Weights of a small contrastive image-text model: encoder norm layernorm.
Rows from block 9 of the image encoder, named by matrix and row number. Rows with one number belong to one attention dimension. Each number is 128 + 32 x the weight over its row's rms, rounded and kept within 0 to 255. All counts start at 0. Numbers have three digits each.
# v: attention value (encoder.blocks.9.attn.v.weight, 160x160), inputs 80-119
# proj: attention output (encoder.blocks.9.attn.proj.weight, 160x160, transposed), outputs 80-119
v.5:205134157179138116129151148141153170126148123094135163109126090122090111151147158119178096180119142127053133132133157159
proj.5:103112110050158070101126110133133148137115137161079099193112130179157137141096133101138128114119106158207136091196161163
v.6:141096072156082162149084165097154155140167121133093081103172138138097109143108145103167104201172147113160110107161162189
proj.6:140100158108164092106095142113133125142078150155114110140125124153104135140116187139126169081134119221150119131091142106
v.7:138111185118111112107076133166136132193164140115116091134164102181146062172203066122156091095170138152117148119161084130
proj.7:103166129128122155113146134078148082092110117156132122140094150079132178136111171132086187107083089126182100081110162108
v.8:067136168062147141097099127151099152148155129144152118120126148115200111104092141144158157160089125125083156072134102089
proj.8:156145088160110141177144129189154103132152161127122126102108147127138095072166120103077109096118147134154159067119112085
v.9:103174140103145140119108050136113189116145110146170096116140102148136152179090168092126125162104121146088164140108163201
proj.9:146129098130142120041155189092156090062120159085163174152079109077107114076109136188158160138109081119132100096124068124
v.10:119158116108174164102146201071120126123116151095139110113192121127151119118135095157126142177103172078085175144156021131
proj.10:162163161173053099181102108219091085088156138176125170155156165091147136133096144029160108110136167116138121090097091120
v.11:105165146080119158133161054169082120125149098148173127156145114154166174140089114101124154105158175106126121100098158151
proj.11:132113162161162120111163124199091091162116159177088170126130072119164098093135163143181093165102107179109142112093089155
v.12:093166123131140079125132149075185137107135139099128143158178058123156177101134103108134097181137147145095085169138182081
proj.12:205100119091133093117105113070074108118106157102084088135104119132141112151107155147154094141148128074156121106220120173
v.13:143130060133078125157144126164146106120116118140104101113088109185152109167146113106094174099096188170111190130058155139
proj.13:105131122110184168111118194071131127147147127107138173136154099099069152150139092136101094112133117097176157133105171159
v.14:123128125161095111176079115098146131093156119094160138147087111109074052127086143124116114111141103112144131175171122118
proj.14:053102159096135137071175169080086182119107144140087111113130106137162162149140124133109170103124092114149132111095111165
v.15:093209086120154105147165159153121125115092162059141126114117084170102097144102174149185156105092158130097140062187179141
proj.15:122110165094114100064109113128105074154149119166083134212098078082179174152125088101089080129160117135185104170103091129
v.16:144180177139122094132074159083150102104158153148078138104162152155167119111139075102082189059106103090104175215115078111
proj.16:129142129099096206114128070169078170107147138091172157139125105072172128176138170107134108178095162149151182075106148117
v.17:065165134128127170102078121100140147100129103160118134124077127129138107131056109119149172116136077081145105109132135188
proj.17:145109147106126099112129130102138101167103134107098105136171073100056102126170177127096120145142134178170146149115097122
v.18:156161120094113116068162164150134134173144097111169115094129120129235195130109095102096094106096126105109132143092139150
proj.18:158144101074137136160154090055145137151105163090120111119138135178070123110175120103074083154130127120121178158103107105
v.19:084108092104106199117108174074183129148129144167096122116175122114170211057141121150174135148157094085094159115175140163
proj.19:157150109171104120142121106117096069139076116137168067106140109096129081157152137131032121090085142101146138068132131127
v.20:071133142132127100083104193144180151136106169142120147149096090078063106130081094141126202139155120050130123127141128145
proj.20:170076156151141166164096123098143103176148119116145150150123074145116142170140129086105102155134095101171152112079164089
v.21:136128090153099159136127093160136135103113158094087128185081118149070160162172110171132117139136212067098139098135153128
proj.21:127085115118137102161134189095160064195135081128140154157158115193099102056125127133116135111161097139138121176182127150
v.22:085105068181108126142105108138167102083090155101112116134140146077099181099122154131132145177144110112147142181175148150
proj.22:101123164099097135163128150057105186113193128115130153102155081150089113144130107104109179124183081080080096112116132150
v.23:131147166113150149139155078131087156076097112136141077157155129096168150071113173110058071080087108155115140144149124125
proj.23:127173138191084116141131123128162084161134158124103143059153155126164130098143089103154150155129183072095114133151093125
v.24:145156181120147099075120150128140080125157148153005156081093097147150068128126102113110134076104077153114179160126092119
proj.24:100139109128096101141122118132112118141129169122175131151187140083092127140178177162131180196122052110142080095113134164
v.25:140153152175110152154173146176193121081156095169155112141085149097081131184155170120094160115120190145121148093087139121
proj.25:142159083149116173108182120142123169108166127127112142116151091176207120103104086114158104076109080100173168167152113115
v.26:109110084109141158180120129178113099094130182118153157147099101134045098143136123110098111102135104113115163093053150166
proj.26:135100131130118143074123151109132187155133096120127143105112106196118128159129163164114165104164108142128124148140126104
v.27:125092187115137127120137134156134078081181149196074113120149137124144146115120140136099144160108149133120190191125134164
proj.27:148154115155149125157147088139131127207113101136128150141130137157186124152172139098193063082129148170205126114151117124
v.28:125176154146088185170102113135156182070141141077086084099134101125162092132108139122075141161127129139094165170141117163
proj.28:169134138135138119108133141092075123132118099169095110139146156131155158120150157127162103119108148133161143137131138095
v.29:119156149162179171123128121107175131133157160112127180129141112131182136136145151129119113102135147159122105144100128164
proj.29:134131112097046148114103101105118119140104089134136103045129141117052151141135130126155144192121162073157131115175129140
v.30:085147110123139113114060140075167148145129114172171143172128126101192174082133168128138146125126059150090094134145120122
proj.30:139106121161108147132148054161129107138137138097084085087123148095129116065099048121105089140127179101121151100108136117
v.31:079176146111178132124126154128063124083105117147067099099140088089111104121104163121123170162120150096154140123161131159
proj.31:112098171120131116139104095132115116163073174124129153138118184152134166158132128099122115177134126203121113152075169133
v.32:175114099135070145103133094115136166111076115140131121101152150152131130222108135134126141082171156148193197221154174153
proj.32:144104133109219111101119139184051099108152068128139091127079164127084129070129135128187121151093121167098147093130081179
v.33:148133110153114073103166144087116133174145148136068105119146139057124152203155165102118096159144160113154127197170200165
proj.33:147148157083085145152130114202121078037064132141158123155110077126167100098134094127125085182132122108131183044125143138
v.34:126087139122173169138142149065137107111162100120166136108182036082125067163162194128140149113124151142103107143063155122
proj.34:128113054108079117148146137106188121159098164174143147158091160136204112125128114159105132123090142094133147111115125173
v.35:151173154154118048170156090111113131152135120138090187122083118167157169142126158105146098125129153108120119196129140168
proj.35:170121108137111110140100102132080112040146125100115114164113088093126096104193131142142140119131071115110168093186154166
v.36:122085136115132167096166101079207090111119150112059157133172197127104134107132093130114136113139093159134129149194126187
proj.36:108180132174123156074088128156109192153162153179155089121110126082139157139139130136117092167185141115148092020132108068
v.37:158130158111133149084100089149090144075233119164117139117133124128156128128141069164141121138118102060164143093092107112
proj.37:093154127112135170139144105109150117191099174145113128083154111134121110088153180129123131068154158166150092109103115145
v.38:094126141138086095199091165105177097128166067071098117114106116118163154147196155158123139150186132145126091149138121162
proj.38:118144151125130177059158083114115109137080179139119079101130120128142133137132134170140162119175164094100147115166115115
v.39:109165142144137140145164158074129116145102179098171101146130109156152095195154129161105117110197107160078123121094249135
proj.39:093127157206075116104111183113170118096110116117159116174143170090161166150092128133086095176130135121136130097154085133
v.40:092191116113175145186118130130150178105088146136154117146056132165189098106113138105128126141135081133133138076108093090
proj.40:073134137162088125116171137074099058105170102116122171133167159068087115120165099127129098152135096108101103183147170045
v.41:156143221146151075165140123134141127075145124122200121141092094124144080129112141162077104134121151115146127089119112135
proj.41:129147105141092161134103172087163089198131105138094136153102162145166158131197142090115142139204096152098080104140161109
v.42:104134111141156112117118154164201177113091122092094066138162158089166118147176116110143116180108116155106151086125079124
proj.42:104117180141162106147124150137158151109082174122097216141077116163151130128113141109184115085169134104160142170125193110
v.43:110175120062123118143121144182149188120183137124119149097136073119121091115137103115088066095149108190197103179166090090
proj.43:219144089133132144097061101134098134161183128100126104136135143169152096119131088106117148116141168101145138104151156157
v.44:146108162141136099150137178026121127119153178115153095135158076126118043126087159164157074099201160218076118119056079104
proj.44:103105082202144093157124123126183130141103161189120171104095113147172164117148114117126149134110116064164106095158150132
v.45:071093083140110164169158134054166116145151149104142125142096098116141129216144136124167110150106147119120105169128052136
proj.45:119147144116089132140169134126121125158094060160115112174169153167141131119103136179131109105132164126131148081106144178
v.46:135179181186161078130173086177149179140111165104105104120092132126149134124165141085103147116130062154106159118154130116
proj.46:121167110084106128126104128144124096113120120084145111150150104099052118175150117084124075115122075121135092113120071108
v.47:108168110101133138146135091126077129107192161158143117132179126143137051125106072097102164124127142165167055146131100109
proj.47:138151190213110136138098202147121089109105116154152133138112194168120197093083157135110128150167146139111148090113145030
v.48:158105122112131159143106081177093173186108124147134102078099216135123151131169042139105168109100120126195163164140068132
proj.48:143168174101177115095107083197107150153164058062144115102125124148043127147142137124125118104135134221131098092151138108
v.49:135178090080226084102138077094111112111138151161138150088113110150155112149105156120105064151182150147105131109163096117
proj.49:141111117153111149100138172213159136134091161150115150172137150174101126105120111097100110158136104114093141133105072105
v.50:131085132102147180106165136104125086113131212140185099151194135140100071140081113110127137119145134118143090095113158136
proj.50:162136143151107042197083149143204174161116125127187178112106176165201110127096085151125119097054098134104117147091076134
v.51:112125119196106091139119083133124164156161085120104113136111065195103103080118184100100091160110138204068123158126116117
proj.51:103098068142064139176123158120142097121120161107113119176155166069141124191135111168113142102122115094123094154143128110
v.52:098159120116035194102181095171185115117153079135161133131131103118089179104142160119169107137125086108082082180182197136
proj.52:177131095091145116137150138136061176086092145141102084138159113096160101168133089128169184172080135078159173131127130133
v.53:099137107134092112135110129085110122170118187111169157174068121107083115127132149121109037125111114212115069168101105111
proj.53:110126147166133115124097160139214131141187093099145093138179162092166152141179097113105199190194076048117134074115148053
v.54:075081103143154115102071100099147089112158062126100130114150110165058181117150128102131120191148157124123076146132121159
proj.54:130148114099093096112101179142152174096171204173123134199117120048211097144147139128113169107120133131120171091076177108
v.55:085179093133085092093111149183105138130125084066167123154092144135143095148108097114147135109122147117124062156164180122
proj.55:144139160096114125118140125074118140116161106113096117099152132119178157141128126153174159175138115078091191102129117143
v.56:125128159102102110169149112136124116092104074140122210118147105158099146153094176149145051135152079086130105117133129091
proj.56:175106107080155136150157090065124131185148153174110131086138130130092093129102120142089185146148169134098125102095103141
v.57:131163107105158101124096113139146204122122102144145127085105106099118159095155130084172070200118119119172135128140090206
proj.57:120171123122115151109133113100050076174184114182116112098149091171133126093103186158111118116116133163148102083137166094
v.58:070110156198065100140096111170115154137171201132123124107135140102112158148097082189120202026111143149141077109098108084
proj.58:160114142169145100146138139114198100103085146090125093119094155130038152098077138147143159176122116142088152127171119099
v.59:097151077119151122136113163057147130191106163081117144134110110131114144171115142144110085136130133150134109122120097127
proj.59:117103128174111150056079200091155118103138112142101108179119139087123163077099063107080137125114105150141113092108131105
v.60:106139100092034122140117102138141110215135149110119121157099161099118138140129088070162121091055053108211127107182149161
proj.60:167145148097102153074079112136107140133145080076108113108212074107157161074160193127116163193144178127140132109105118140
v.61:131134100139098125080108138162165146167122129155135097126136127099106142084098060101149144120103152150157144110176081127
proj.61:119152142141079094174097092076159196160061163071111150131127100140168132135146102122188141093119120114150084181147144120
v.62:105172129122060173107106136102102138178062099121127135140134137068135196129127115124125106101145060112129155105207219186
proj.62:162127151124192108092075090146122161157111091156139168131137086123155123092112171117174162137093139120144140146069083140
v.63:158152134098146090144128132149100126169189130084103145104140144131139122154130098147049125142099112178156117088111130054
proj.63:163160102137149158125072139144151161155173125111128068155106121145131100146198087141141120111173198154134132173150082148
v.64:133114125157101106083083194144093137176139106120108112157151058158186146096169077127114120116122140112197148133159109150
proj.64:132188129109120097117152070119149099066138150152179120151113116139120132192083141143118148121162170145072101133106111116
v.65:187228117115128140117166113121201111161132157129056179176120115140111109107147109120071150097143107128142101160191154139
proj.65:121137144154111117165182125159119131148088148107180080122101111106108097092108082125152115133137146105113092108114168128
v.66:095138121094129130152110162137113121092120135096189132138154128138087174148123206116129080088175163087109142088140130164
proj.66:157148139102153096131128147103131103129158129187133116119117106148138143109107107122176118119109145159172140183058124150
v.67:149131142173094201112142090101103098097157108111139105174085103151127077169170172141176079105127182202141085144155148098
proj.67:171093150051111163081147153183147154129161136135102135100129150098121053095123086157180179179145071103171193140132155163
v.68:184126085060128123117096166166133157100168116062139127136173099106175153119132101108114130120157102100116149114149094122
proj.68:082135202163148107173098086152138077152110122145151169112133151192080181119090165145081174106163175144103159137083183087
v.69:137154171122103180101120171149136129087149099104149107149141092119180151109151105108100140160148133133163151150191109117
proj.69:081122101114154144156099099172162088146098150113118098083100170105090158195100158136148132150117111125159137183071132137
v.70:161111163123149106172128140116131121152106112069150057179115145148091176199136133042154100113164120128091115151074160151
proj.70:151161094115158176131120110151163176158120145215138141087103117099126149090078138208084126154122127062096085083096109107
v.71:145121096174093157151130120122153135104148119109166122128152174150081135110112096144130083029174078107157100139141141147
proj.71:134170163125140133172144130126122147157112208148138156125134126102168108124099123109173132215147138135094124123090163125
v.72:131154092167132129083146141134076136144151118143130174112068170139111107124087120183088084170136105113145145112135164145
proj.72:118102154146145189179141140077105124192108160167128105110168125121059112096158147101103155125129106109080119147146127078
v.73:160064110198177137121126129138098113133142104121161186136145184040148138136201127122138153189138139114137142167106130142
proj.73:041169116103124109127146107147116119150156113176148124128122121097089116142110122126087092134174114107139071150164166162
v.74:105191138135135162080144127084109109080130119143135108125125121103095162171109170084117129121122161139138104126157124094
proj.74:148096099134069166173104150174103138096135084099141157106110121110120095156131144134169039149089127118202148149143139156
v.75:105116060076175093128129122094088148142142196144121143099081157134067154114126129132125138126084130068076147158089132186
proj.75:166083086148152114133126159121041134147176132102128109127182139113144143075156160122128130130128147101145105110163098099
v.76:125184156153104138196148151138129155124149142064174160144114093177196111135124116142138075093146157129152204106192108147
proj.76:110104129106161118108093076117118076170151151139146103139102123114097103140095131165145252180141153164066113145115152093
v.77:117115081124127183132183134107145207089083151122131099132115142139104074100139148133041117124112098155108091057053067108
proj.77:153133156121096107119095129135186126108125130124157176132106129114114147141143112118181109121100163126150167155200134094
v.78:133103161169196133148096120119108164153176124155106080153120116177141193154114194114160142101070158169115178118150098113
proj.78:137099074087080125116142119123175112122113048177102102144114089141081104090166067166130139126150078141157128121128102215
v.79:183126122110114087142153130163121102124128120194091149105178152102103116184135093159143082119120099127124132123110111096
proj.79:108107090181142110123137142148113159115087089105115165090060162135119198093088218141051126156112121084142155135154120106
v.80:165128137174100152151131228162145187126153102133082160133124080152096143098159138125143137175141125099127121107110176132
proj.80:150155089158149134198088094116150120209083177164105124171140145155126077114072078127124100081100157124112105171092129144
v.81:118156116109171097122115172120104220114118150132121120114095109076074119095130112112131094157139141087143149116083100156
proj.81:075097176144144119133135114174140088132163139115138139104176195105135178111115157115043112089170123098098119141160163074
v.82:123126136113103147091162085092089166150162113126176128140152193144110138124158143142096094121178087107117107121117097111
proj.82:121148123164097098125112153130078118175141115155109154098113129082156175153177185143154140167090091137201093109142088165
v.83:145068162113147171123166162158143101111167086187119071060137120165175175066148124127149135158094122125183112123124122106
proj.83:050144079134108161132106112163164087147108118124092170123104113139083156227166145093088087125093151116145134192133125155
v.84:123088135113150099136094122110141111154144128163053120145157155116131068139142114080150173155106158131111115101129165156
proj.84:131126123123085127067160148138155151088119128122147173089080139153143150137117127155070060108164147107079113174110135092
v.85:124125157164094110196186181149137130171089148159113149085145139096169074084112157142081158122053120083130104102093126136
proj.85:130170086159193107140128147114153105126112115102109143072143157152074171142121089119158089139127091169142140149139103097
v.86:087125105117148143154119075154169165164105148122136132200169140137113090179167102100104113156142122146088164174062158111
proj.86:127114155153130121146154150126103126115127174107161151063103122117176134094132129139130167144186103116098103057154117143
v.87:122107159133074148046076135078163115102147136128129142071092128097158082117157129112122105089160165167174141101125125121
proj.87:162134159073122141094162153119087096126163173143146122134152187126130115132080137121135095137138138140184115151158180147
v.88:135158084173161136110149172150180131134146074202138172093172148133136168128151141151143132150061118128153140173134175154
proj.88:105153110116169104126167147171109088126099172083114129114111154104071099073158109140152134132183093193120156110145077157
v.89:115136181142166177169116100122160092140134187105137087130168152094066126109099128065148152057122122142181129152108117101
proj.89:143086122099174130065112128116109170112143067121111111111136120120129120129116092140082060146126088126127150105161149155
v.90:103157115151172185091110150121120130059188091172112056123112046120112109164094116181127168131144160114114156162068084142
proj.90:080086161085150068124170118181152127137087106076065155112171161104096135118170178091083084127081132130120186158126133131
v.91:103094121130138128139128094135149153065162091125119124128113125092093130108184125110125161150134157173076153093141163119
proj.91:107161138138101131108190122163155159120184168152135170104143129121163104125091092124140121123229129161127134126175116160
v.92:128139139166083069149144136159130138155099146133159115112188130162094142123102106091156128093135092127177184139102103091
proj.92:120061149117152169074137125104176152089141092122146105160094088107192101140163156154090136118130105097044098114115125124
v.93:165148071110065113150152165135133141143118117154125131158126162111143123135130102209094124133159085111116108093093196207
proj.93:144136093116156121087111109116102151153093159142087104140102145113102118104125184074133151176110122095106173138104138111
v.94:103083134128090138145165102105182081149074104153135136107164133165165120189088139140101145134142099128132115086141081105
proj.94:113184172145172135163146184136183172116131158087128142088090109099134134108131155165142070141164123142064160146135133067
v.95:164134138069159099131077179135145121215158117088160140109116142127122133079148106159128111217107136151078153101136136173
proj.95:129150107192075166102145110150046121178140128183125118140133103142117194121124159086124151091161170088145054149101078141
v.96:140172144140157116108139121162126070133158108105165157160133099129171116131144103154117130131131101098088182100148158160
proj.96:190091181087087133172120095092104121205140114130067158129150144131142154162161128121160133115127145144185097137172103152
v.97:166122192142176124118121188113145107110078084112149150131156147092140210099147192092115147198119083118117110127164134183
proj.97:130119031111127175119115085167157223063093134142081082175102084143116103157120121172137115137102180124119158149118184121
v.98:129111043115152158121131187113119105144095118123110112156127120098114089148165177112130106149088153138087156108158133193
proj.98:125114129139176174124148144179163135133152114139116146117122122122104090128114074121114187174147142067122090135159183164
v.99:103144124172141118088153160146134186142173153120109097142157092106123128112102005175113193061108139132141137092123125092
proj.99:063098119140144174180063129063114067099110145183096113137109140116103069120142174127106132127100108130092085111121119152
v.100:176151145132108089102144161127088133145115196138114100128176069139138164114141185174075076152163161116092121150123115139
proj.100:074182116122159093118124101155077143102119189152106135096094118076126139109118116107107163136127143201178163142135122201
v.101:186078144175107118088146172106158096140112076144123135085126124123189176100120208118136126128078095158124145140112177185
proj.101:139167132039154089094206105123098159101117149171145171188153047127148124052150091140131103140163154126128120088173112118
v.102:123039123092131161137134129150144162161097112126175114089123104136108085148167148095095117176091151132160174134124139053
proj.102:168151127104153134099121156155166076151184106132093125131126124122106172149166152161112140112156092107068087178124186167
v.103:092096091146122126140093129097118151145126119187125090153149129158129147080158135108130071124083161145156145139134114065
proj.103:102150191122126181023094114137164114094120102124148183116110093152118113118163159137131182141088138145116096134196151163
v.104:113106174107130144147073113117109126133191139127106130120118153136165152103110124039204190166151126125148112099184151099
proj.104:123143102079134122148161111097129094093052096119171135145102084123102179174079166124140123141135126142125185140081085119
v.105:101164110115160121153076096149212103133097184145137105096126090187132140149125167126136110074193133074125069129066111157
proj.105:176153153084133061079221128116087161149195135068140173119117137068141116101176132152150080144124123195190182120120133177
v.106:134073137167096110121139166117126205123181098102111117148124127161170076040168146165119099133108094123127178094123175077
proj.106:118156157156160144135119101086144113120114136128132168141123125129104171032076101172108134123114184122127098180158078144
v.107:172149079131099099058128163160168126178141108068156072159104169112146143064166115090140130051066125141138087138152102156
proj.107:114104139088121169138168132141114148053132170138148123109137141103086095080109077132104151169163162090120072156116162104
v.108:131148057158113143061127120128135114126113149151172201114103168094123101183091170108141127187097113090176119145154100108
proj.108:113104128081110126151144131107140155170169106074085110132174087138104158126125108131117173097095111125078101090136149128
v.109:098134134142128173146092153101223128139116151099127124137136167160142095140149114097189157108126151177114128134119103163
proj.109:102150177124117137107156101088118156148176160163075136155163137114138114103098144108082144077133100113140123120128156150
v.110:103094094126093126072036148161142148137105141124174125163134125138162142102168201082164136177166112135110139112145082134
proj.110:090133140158123186166126101102129134142093146132065158105163110051107145092121096145154156101124108157139159161099142116
v.111:143183111121085150118138141162132146068100086090122097193113128096115105088129120161129108108179097139102144147081060139
proj.111:133100118172166160141125157153117134115103114133154141102119170151141133056154103113104138154082141052177151121130133086
v.112:157143198159160100148121137138128134109157076114166171139112152106095119165138156099156127193066112145197084125142128107
proj.112:127089058127061166145110147126182129147106121091088092168133139165151138177099068134097121133115129128078165091058158105
v.113:069140108148157135127113158086139185085109105144121150152095142138107159131094162126142109112166058155123104123101107095
proj.113:112207101091132147096095075061148138181153135148099130117101119178093173156083114151156147191091136097146189158097139114
v.114:097134174105148104145106070107166110155097128128065127089160135189135151151190140126119098113123094161044087073174101164
proj.114:130133107133129127132115131131148089158128167095143101146116151062155076143097132119107120104126174090137144151098123153
v.115:088134087107102152168151131118186126160153150093109145151085183126088085170086129110152119103098107155144052164149137142
proj.115:173142136179075133149149159126055183121168161082180142175180188132154139113079120122088169124143125064098121105099162125
v.116:110092112130122206124130122071125127073139097100076112136146107148129164126095145128139137132172148137118164099117056090
proj.116:112150110053190065135112122179113120159134114184151057093111125182118154149172142133121078121131208131178144110115130073
v.117:066082095074128191145123123092127078061109111124115113117138123099072144149136176130175135116133182117117137159130086095
proj.117:144143156137129078110127134212133169122134120146131110138135140153163098149128126102108132135129100134156191088144142141
v.118:127150124139151155169106166121146181162142124097070154080180106129169130195092125118113172093144124125124134118146147164
proj.118:171138140116157105110140101153138071157116132145143123111102129155124126064140124191120228142125110100089116134144136161
v.119:068104125097144192125082165125165119099118180173105143125030182126064117075061150074149137133164122116124154116122095154
proj.119:121140094138106086172142113104096139166141139118186128141213135139124107180157109092150122105128061151110107161116178115
v.120:107099162145140171170115037063093090047117128130151111154145125122152123180153140104143133149145124132143118143140151148
proj.120:108158093154147120148087123165128169164088156171171145156088169125076093122080148114190094122074083135134125120138131122
v.121:140170178229143113147124134100051186181136132143115111150176113091104133133158130165073134136132089113131115150131129124
proj.121:072140102107124136127086134169141085137150163141086057145147216136146088122110089110119090130149141125162103089092116111
v.122:142132114127175117081074073109143158114075141169124091133085161098134154176077164122114086177167096117048119129187111124
proj.122:162148148098096068148215137106123122101094132058153156131124080126103091098118115109172101107110109090173104122125116132
v.123:084081152124132179111135064103122156072091082125125144120148186114080205158124105071142181110140059107132125164120152197
proj.123:161113076150099108171077152192125150134120136148115138179135159120138090183096121071166116095099114147123152133141090082
v.124:145076108093147143186196086168143098118148144103178036106184105101098044097138147116136172119133202143127161103115141125
proj.124:158129152105117085127158123163107124146130137125163158157134097123161157128129143106140054119146139127143076173067109149
v.125:102141214126104083135132171138089169087188112098148086167171160071125164103112142080140151147159177139126169145070063102
proj.125:139150094124123140148123113090171109130124154131070147102173107158121130144137141177100145163130089138120120149149162081
v.126:153129132138117086105149097148127090147090148111139168096182135156151165172104092115081179148107135098137063176190118086
proj.126:130135125094125104075122092076072147122162137144157127191161113134152099196135134143154116104122134179152211032140122185
v.127:120138165142079115155107098100128138089081110157138140135072141157092118113176134105116163148118133122182228143120096105
proj.127:091103090113114116205142150177141085132143117122122065100176177108111083132127124107163094089126073136137131108154137119
v.128:135093148166110120130054023179150131103075104142114121146078144111136157135123179166170108118129153161153103064101056164
proj.128:144141137095162189172160199093122098135124185098100116106147147142110137124081182143071176115092117130154170139133150091
v.129:170100162161137104068136153185084100136080130156115137147118158112133147118136138117103113094132147114127159083122130141
proj.129:124091123090103178207112077137153150045144149093118097114129174109135093159121180127123174145140067138127137140141128161
v.130:097149111158158130173102148105136142143140121197105081182132139145122150064139205150103148117079121179125096109106099142
proj.130:157155136156082130091132140178103115083078135143134159097138148146191154117142140083083129148151128146187223144116125133
v.131:094198093147125177129119099143150174135101070115158127106063110120097130089188098129086140123113235109082177165113129110
proj.131:153144074155114162146191177126132080107156077120102135153189130142074098091090124134107177103121068116078095127095131053
v.132:158081138118142140087167155091107173125095076138070134124120111094150203105049121084142142108085129094144082048112109134
proj.132:126147146155110087077126171108145183138101120093151155125110097143117146133176110158097128111129153102161123148162161144
v.133:113102140136101144169113141176159126117152163143112124119125169141141142197160094126076092116157136113184126171160182158
proj.133:126111117148161120171125138207093097075085116143106128129071151123157160107109155098142164100179157147132134105115134170
v.134:166126130080090096148147111122164145114164136152119107070113081153167138108183142090106137179167149094092185099135099132
proj.134:106137115091121164181113117090145152135138093199140131142121071120102082111113091138148146063135113181099164109081138172
v.135:120151116118105132173126185070111157153118112094142180154132110174152140088172155112165126150136122114065141162100101124
proj.135:133113121106156102089150082177136110130130111160122124113094144132116146140158125120130090133124140159145068150157077113
v.136:106148120152089173142141177129092093100105094103105161132180146133121104124156152082092109067085135126140117142089133057
proj.136:102169160168150163158124131137130108133066129174107085110101108145149126095108149127060119145155144100107172107103201166
v.137:155134079114103184111104139167118141162122082134123121163117136101075179097155117100174148134111145093137124144124158144
proj.137:108087150091148110128127096137091111163105120118147138130141098151189180183083145114175134168139113139121142152107147075
v.138:106147099100144183108141132094096112109137091123129060150144139101139146132124127136164124128083141135099093096043108183
proj.138:186175125159117125157124143127137126121079152144171165108174105145206143126120139146135176116122154073196163149126123116
v.139:139092116113078146099108059121150141104134189147134113174076147135164133171117086121088088118147064134149122118132181154
proj.139:142164197094173133104115148080150143119119075169142161125127144142114093174097131133062175113109125170103127129128123171
v.140:141105137105129160137106124133112119128126121132116186169168107089152097096072160107125131134131144094119121195112130106
proj.140:112088101100080115159148066130111138115156117131091117165123131181148124148117112115103168164149163173170127177153161208
v.141:103148112136121046124047146131100094141138101153146098155173115174161093067122097123140147100120147104162127070118142046
proj.141:161152152113070175088179097105165145139080137110153192108117090126103151099137136184033118137143152098063193097139125124
v.142:158073120137148123182093098120104184126146115184054081152158116139145166067163133103137106143200168126151151141146138128
proj.142:145101158148149143163169122162115157102022185062186117072131233116120157146118105125162117084127110169170113064171166128
v.143:137116086132150142147119158157131108182144157094149104112110136094123078144071114117130081107116070124135122192106168173
proj.143:109106136137131124112140137130121099058163147198149072140109114106117105139067163138108073156138084143115171169120138150
v.144:074123122120113077153160183125150095117107098141079141181119162146140111141146149156151136134131177205149124143137149097
proj.144:177168186153125111090108105139119120121078122165116149110113079133129170117122132097117134127165205106193131139143141177
v.145:144105134112135068106116206091155180127152149127094122134125073087150125174165108141142151135110135152126110118133135096
proj.145:138136099110071067122134127117184114106095173093091129155134108151102168146139090139148094135128119125156107176189114114
v.146:122092138128146115073189138125111148122109154136094080145070086162135130139161091187173172130153153109137143108167122088
proj.146:194129133131069082164104121151120082091088138099158166114103169111091172210102181071152115101134089133140129141096101166
v.147:144140134119115162140101119071145116120154098159090099113105081169113124136111127116113123073130122086135169143098151122
proj.147:127136170156140138122119118113089082125084083107126198163123131110131090143106133127131152120092164118118075156122111116
v.148:129187110122159090114098111117133171131175146141162103144133163120107138114092181160105182096116170145070059122083154156
proj.148:102151182081102120126124118122134134128050102148117101159132151192202108150121095085165096132104134149113206128121119108